A small audio embedding model, trained from scratch.
Model: activation elu, widths [96, 144, 208].
Data: trained on chords played on synthesised instruments, 34.4 epochs.
Rows from block 3 of a small audio embedding model, named by matrix and row number. Rows with one number belong to one channel. Each number is 500 + 50 x the weight over its row's rms, rounded and kept within 0 to 999. All counts start at 0. Numbers have three digits each.
Before each channel's rows are labels from the 100 clips, of 14848, where the channel reaches its highest value: "responds to" is what is common among them. Only what is clearly more common there than usual is listed. The data: chords played on synthesised instruments. In brackets: how many of the 100, against the usual share in percent.
# convs0: first width-7 conv, stride 2 (model.blocks.3.convs.0.weight, 144x96x7, each kernel summed), inputs 0-95
# convs1: second width-7 conv (model.blocks.3.convs.1.weight, 144x144x7, transposed, each kernel summed), outputs 0-71

responds to: strummed (98 vs 24.4); marimba-like (56 vs 8.5)
convs0.119:547571454538449517414611457460527469458599466576511520525421433563420533527500505542452466529508484536488492566500474588506542545526562485585635556529464544449519548377469478570548541479465427504465452547550591627515508490485478571485520483552457493510491479533542530523423527486523465463
convs1.119:518544424530495511486487404495485495444586461581528501522532424529510597434533534583544498561525509507524506513525504446511568446469511547499447437460469484490590493563484469563501524519519509500507528564497497463565

responds to: power chord (39 vs 8.7); saw pad (31 vs 8.4)
convs0.27:509503523524457557478578475515499533492605427485602555491581484590514439523442510523503496513515494476512464469473485588544525530481501333409570503475504432441484457479503561480518477491573445473516537576457428529505499525451524398484466542426523402502511458416503602481516519610509435433
convs1.27:503503470481545492508471517509518477516521513470478423456450459486461501488510506534440510567576451506594485565556502488507519572507482580583452591500629449479514503525515501595563412411530467511511514615559471419611

responds to: marimba-like (30 vs 8.5)
convs0.68:517492490494565499550566460467578527463587432444462540586490411534435487482558552481506539445497514458536537484554488523539527486511454495438487392532503421524403415484470470479384597493521459474476572453506483446516533539634445440482570432483430548502605514480504497492469534608503513439
convs1.68:478498445572570410526493580561520577500510462578613551498499653406482506522503489531525521501502476604599450511503566518654522440527473514504553490461467489571516540502417503448544431507554513545594545512567555474465

responds to: strummed (51 vs 24.4)
convs0.122:454586512533543509430529486468481528503521422551534558531455457541523537497483509463494506512473511483521533440514509585495481528608481449508559527477395510322502514463426525518550487432437437474442435500476486529492467576515494492519511468505418524439528653615490480475558527383548419494
convs1.122:491494514585489489454453515496521428545496385468506485435418330477494527475430439522471514545526520589564465601511545457562537447497500547531381515469414407529468595503499501538409454575488458448562478516554554469491

responds to: block (96 vs 25.4); marimba-like (73 vs 8.5)
convs0.75:476498540498498472471469508425457522518473420472500361454488443384509429469484529518487485523526466477556530443534495548593477502481527372561416526514485587461677524489547521472402478481515527398576494468499475445486508540516491624486448494562482512511487455486483459499519442439576503532
convs1.75:560503499541538496485510503481427547566482533507419435477429574561520572478449485477436639453481515446460520451509553409472519479486442469564557499526472484500474508509480436423365471550528460411547400449457467459509

responds to: strummed (100 vs 24.4); marimba-like (33 vs 8.5)
convs0.101:515441525374493523473463562448639534526390521566613483500522484476497493453447527547450434479560497461486508594504508539552530530505550514529515485458395511559573549551489390558528500420449508512518487539516434455504480553500488541505421463491416453472457502532474523449501536428421587415
convs1.101:484494535479442460494441522493462499454435532494526534467588543457501538394511547477588480440578540418498446493512486494396501468493511452508471508493485613522384531496525543481453592511572472410445374585475449513534

responds to: marimba-like (68 vs 8.5); strummed (53 vs 24.4)
convs0.108:503495424460507537478469466394477493495433442464401521439468530543548507509514590518554551421462548528500461596489527404509510422564464605497520614597508576538564531426546526512528563482500453482524495508503497589544577459481558581456489544502508469482475427473479462489510502553463617587
convs1.108:485475493449445547503530562419536484544587488508476564594529476480544504438548428513494521483492425477497492511506490568454504459612460611516548509461450525465508416445560517525552476455439504586502580488471486535533

responds to: arpeggio (90 vs 50.2); playing: arpeggio down (67 vs 24.9); marimba-like (34 vs 8.5)
convs0.82:456490441526565487456425480408545627453437428477451420496406480431592491508413497496527524470524507516512495526487548425418510490457456501481567539511487481478507518441459465548481487480507476500527515432560492395502581530576565485612460526558607517502549569542514528477517451505454365546
convs1.82:442442544489468484407554414518542539455498482586501531502452533497516535498489492479560495478539463544411520527536492373546470482491467490483481442504429456484499449436525433498529477617465482458455519530484491478477

responds to: string section-like (28 vs 8.5); saw pad (26 vs 8.4)
convs0.37:467504412526581460435471512518522453375550487515595548507359447486472570500471573545524452468586491426499513505549505588534554506484571549494513533475498417571438449473594526520415573481464515443492550517494585468448561518498452476534527444500630519483492515411512508479489466515517494426
convs1.37:463493498550514516519486473517549582439468557523594508472550546469585499474367572465472488479520563557594449442445562522551459446555489531578557444495459509574574523478403485533481423519471480449494549510509433433395

responds to: strummed (53 vs 24.4)
convs0.127:507544552459431500468485565456596500477538485464421506466553567523495493496499504492451578494524525501495451463571512502529480540448498508602557562423513422435426453467532469401425524574567464487489469558456544560520481561493530517431501459483434445453425465319461425454404505454509550500
convs1.127:490519506485479449454467563414544439542550504567485455493556532522532512447546528554468506428523553510659451452368462505598445490520564440501536507480543543429498417545461549491501424437442503555501524529464491485493

responds to: playing: arpeggio down (58 vs 24.9); power chord (39 vs 8.7)
convs0.23:481469530389504463440461483507488496592417456420421411437552585498551486455521502502476421480451444578545475398446536493521479559517492448485511464466480586513552510579520520449486563542527437514484537511394412559518423575496468484507469503547487477494507627366477556484474484523514551494
convs1.23:488596475508491546484499538508474509456521525503407561475474443440493510554501501530500494499578533559526464531531491448386522513461430504552492499536547538511480511525484572488365415521479487470560491437518553537475

responds to: marimba-like (59 vs 8.5)
convs0.39:493510499459595483453500469505389498490530518509533442530502527518556593489572526516553556524475536461441426549494454567508545512433524548510542555502464517453449532497552510505509523492547468481425502444466424613462377559460517527510524474399614569501522508628501481540630494561500508397
convs1.39:534518488557534487524453487497485482402435510486555441473463430529443467494403394458499518525521551567505510484480519535626511556496526501537576413551528516510533515436530542423477459590522516520528500483499528457431

responds to: thin (high-pass) (50 vs 12.4); marimba-like (39 vs 8.5); instrument: harpsichord-like (29 vs 8.2)
convs0.32:486555541540494428460493477421430456451457548465576536478510548521593490484443460456435548516460450582487459505464571390456565480522515490516468467572527435492499478434478464536422460559479540445553388517503462532464577507446514485543571591475479500519478471480488417466392437403486373514
convs1.32:454498536532571527475535544491520448558540497516529509480546474513541513474483626535504455517542485430546453443483530557502546496562589449492511608521532500411504502489488476485392616437482505414498505444548414530528

responds to: arpeggio (88 vs 50.2); playing: arpeggio up (84 vs 25.3); marimba-like (34 vs 8.5)
convs0.36:534485529519556493501523483401421481496469458575544506553447514520385461488477449544417445523436476376496529535485499491515486384434482434491512438492548486601535566491530508623448509436618495606453524495523528561528484556551520459501503455466477503484492569395520440515433478582468476503
convs1.36:467507548509501409515550503494565554503560544445446514516523518550516542542455519533511535545573595521508506554539496480484500530494515527464516420550563501444532539533559518488489531519414505444562434538437425527604

responds to: playing: arpeggio up (52 vs 25.3)
convs0.51:559542435503482501542468491549626389528503500500420495486542447438497552465516501489532471493514476606407518510523477527507489503518550588445483496562559449484526439482464484506399482553462482554442571468554459497480514484518457418409503450532471498480462412366468430397409447409473458526
convs1.51:491502417404436540453504542487442534541529517609465523423534525479485492514572520518528525382538470526536553476533440525556529438477505492479490518484465399515538483503441496541543562498466439518534453488522479554382

responds to: strummed (53 vs 24.4); marimba-like (45 vs 8.5)
convs0.69:454501449517582483584540489391434553451559406482456534607482403525424496461471553568543528562450496462514452504588522501591473484415544447487528472503577497493497569530492521592396562548444506496499520537457454585504482473579485385451554435456447519498454460536504519530511461544490476482
convs1.69:471471493566504451536497516454485497486499474540535445468496460474514471470405462521457425606517580508508527465467476558623561431509491522546508470548546578571505490495521485534495450539420486497481612430568426514505

responds to: pink noise (29 vs 8)
convs0.9:481426625548400458528493511540524400439552624416507539457567476467543573473534564512570490465477535482458483537509529551454526513484496562497432524478454507401442448423495539455485521413540446458549484429489516601455503545432438466515495437526499509449497457501429437466437463402492472454
convs1.9:590532531368405568422474527423505474568496470538486472515586431517471413509426565594437541402407507430510565544547436496530470458504594457486507504414522467409518510502465537486476548459552583521540571450495502504513

responds to: strummed (62 vs 24.4); marimba-like (50 vs 8.5)
convs0.102:410526496526500555515437519466501559539398470516523453482438487524416545481470550501472467499496438484437463517525462490541493392564469537489514562572416607332557465534485457574498475429407477477469442485500552489495471546466487541506541503606556474520573470499505510588454490405461595487
convs1.102:466550478454600473580537451482431482482506554524469495541477506555511496536508542531527518441588422392486511491538531493447483440528438500516520476523427616540484565552439580474430486617584548516528557450527392503480

responds to: arpeggio (97 vs 50.2); playing: arpeggio up (90 vs 25.3); marimba-like (31 vs 8.5)
convs0.87:514490493534485545552546480467535463517433529528410534505502445437529511526443423449506476451482556393487580460493561503487433475548537534503472420499459544486386523530531432436481535513565481458475588593545413368541522497554472469512488516552427486464430520521510558439465489521517321511
convs1.87:424497524495486536537517540448490465491471515528451493451578575558462484539534661505553514483495512580566528451481586553548423448527529408460616503508426514475507517536469458356509498570494424461466446541460535582522

responds to: strummed (85 vs 24.4); marimba-like (43 vs 8.5)
convs0.84:516462505440538509528545461550416528512527514546532568497429368570400628549481441599502478554425480497437571477543429520461481428504499463481488403535499600464603509492515400505475493541524563557418526516549465491512478520467469482504459465515505438567478556503486564585538552444547483499
convs1.84:491467478426553636468506486464536530450477607494507512538526486457497489470472553483590423481573524556489485484548471511434442500508446457479478424502453512593602544512519485492513533524525469606477496455479535544512

responds to: playing: arpeggio up (64 vs 25.3); harpsichord-like (27 vs 8.2)
convs0.41:593553518496541506506452497552548488542469534499438544487501453495420562534517477465511530451469515551412593547503504418513537525578554532520500375536504571511483534520455498603438463519553440567486504505528517551437454426509423355445524426451513522493512481421513477551431453381494401504
convs1.41:532526459503521533536555482499566459498565515528481528479583498526537454529472430508524534472533374495522530600517499600622529466526614568530532527529504416445466481538562544558545584441487499584536460558542481552437

responds to: playing: arpeggio down (60 vs 24.9); marimba-like (51 vs 8.5)
convs0.136:437363472475536495481458479553482578504439467497426399503463571584518535442500504474482517475495602553557496550500532561535496529501564566493461496488582425596495499474480501543485470549495402441550536458559436447508570604526517530529505564504633493482543435417518495502452505597466513542
convs1.136:448545429521441580525551525545445509600551448552440534456474491476513538435509484491466527567534475449528478451441502469411507401511491478499396497524446422372414523594519439519530528547408469476474517538535429505426

responds to: block (54 vs 25.4)
convs0.142:529472475485450407426521549429417472474555486574476515472429504593368464487518464484451564573597539557570486434544556486506540436442489546570546490549499541440526516482502541425441446452476540485542452556483483543511568509441490507473418468529456445391458519617505484511551537468448529434
convs1.142:515528533490473459519437496501434399482419378497452454439579487476479508439461499483454495506459515491503447600511384507487397536544532437391515504531619588546445515531387521500516515447450556502629549505471563425580

responds to: power chord (41 vs 8.7); root: A (27 vs 8.8); root: A# (26 vs 8.3)
convs0.1:475488530439483506598498521611515496488458471409508583580504558489568464516461502507488425505600579531572465443432516433513505561528472447499542498463441457512365417439520483491403517463518517477588512572479467466453491514413549537526544535478612458485594510424454460525508480489530423516
convs1.1:448520506508578491562460525595505502515531539468476515580509527496479552473410550524442519508472395451581488520326482461459518461465522567580421509526517581370439472511478439535518467473392461425450468507516444529586

responds to: mains hum (27 vs 7.5)
convs0.15:470426462443524414439452510467411468477501547470523518541478525410509492491514497512558427516641497486473588427502541501529447502484560483579495524512398516448496499426535568449487482450463543491543507588515568538510549540516454547559416425664464551436497483552503478508427471454529419522
convs1.15:539437626359546473516532481467537495455472410447393438444485452513519488471486464498425474495439494485467459501476487483538475530536473505436449468536437512461479538432433491459488405431544480523521462466438514384517

responds to: root: C (32 vs 8)
convs0.79:628521520560503423541482426511444489453491532529569506423518502475417505480467501475448438531451537494439419551538568436506521451519482404493555471448534587465561581519491417528527477517465550578431546579394437483491492473504507462477464468435421536525495585504529521464615524511517424410
convs1.79:453523461537427573476469517396418550492423523472420494480446461477454542441396480444512517529398558582539471454606505490508498561532510434523539489511568573512466577565526521553473509544546511445590448496389479519538

responds to: block (88 vs 25.4); clarinet-like (35 vs 8.3); instrument: organ-like (29 vs 8)
convs0.139:491526403545505494459536457500560533450446472523531501461495485464506569457589571450549487469516576527496582435527499538454439580518522552467520505390492423550513406551543549595531429457523523425565458433535505531438473508509490561506549519473659513460492487380479517476548520587560547472
convs1.139:568493492553568449497452468541573616696547524484526520585529525530523381529487442485527561532570483466547474464467468485528451496497652513535517564422478453496539442611460546487458548391550491564498555532521535485448

responds to: power chord (30 vs 8.7); harpsichord-like (29 vs 8.2)
convs0.88:506475527535528543538538395413417542506530519616473496476443489593514507500413449524563447452435515584562422525427560565454442410370493457501454526463566488556485497588466455460477392477504459440493469398442519481507554554520477535468536487511462531494461599499500536496468554475508482492
convs1.88:495474588468484544542493419471466429504489539489355539524482578525463481499533446506460431573500463532357522519619509484585605578483508535509568441565487542470606536553474613465525599467428477420557518515498459547409

responds to: thin (high-pass) (35 vs 12.4)
convs0.107:428515471469479462442482567438499463445422492500383471494577484479364564473566542459522566535517504448553574506487579479555539477554488485555569574518415518529472509527504489560495500519544515515606465482576500523507462576412518510523556443470537492463480487364434440555463521421436431463
convs1.107:444480603547552492494539493506559558522571562458460451449606586504476558510453501485534544452528475463524541526381523450487559509501431531510475480533475650418471545458418531518468546477423501455482489529526411542490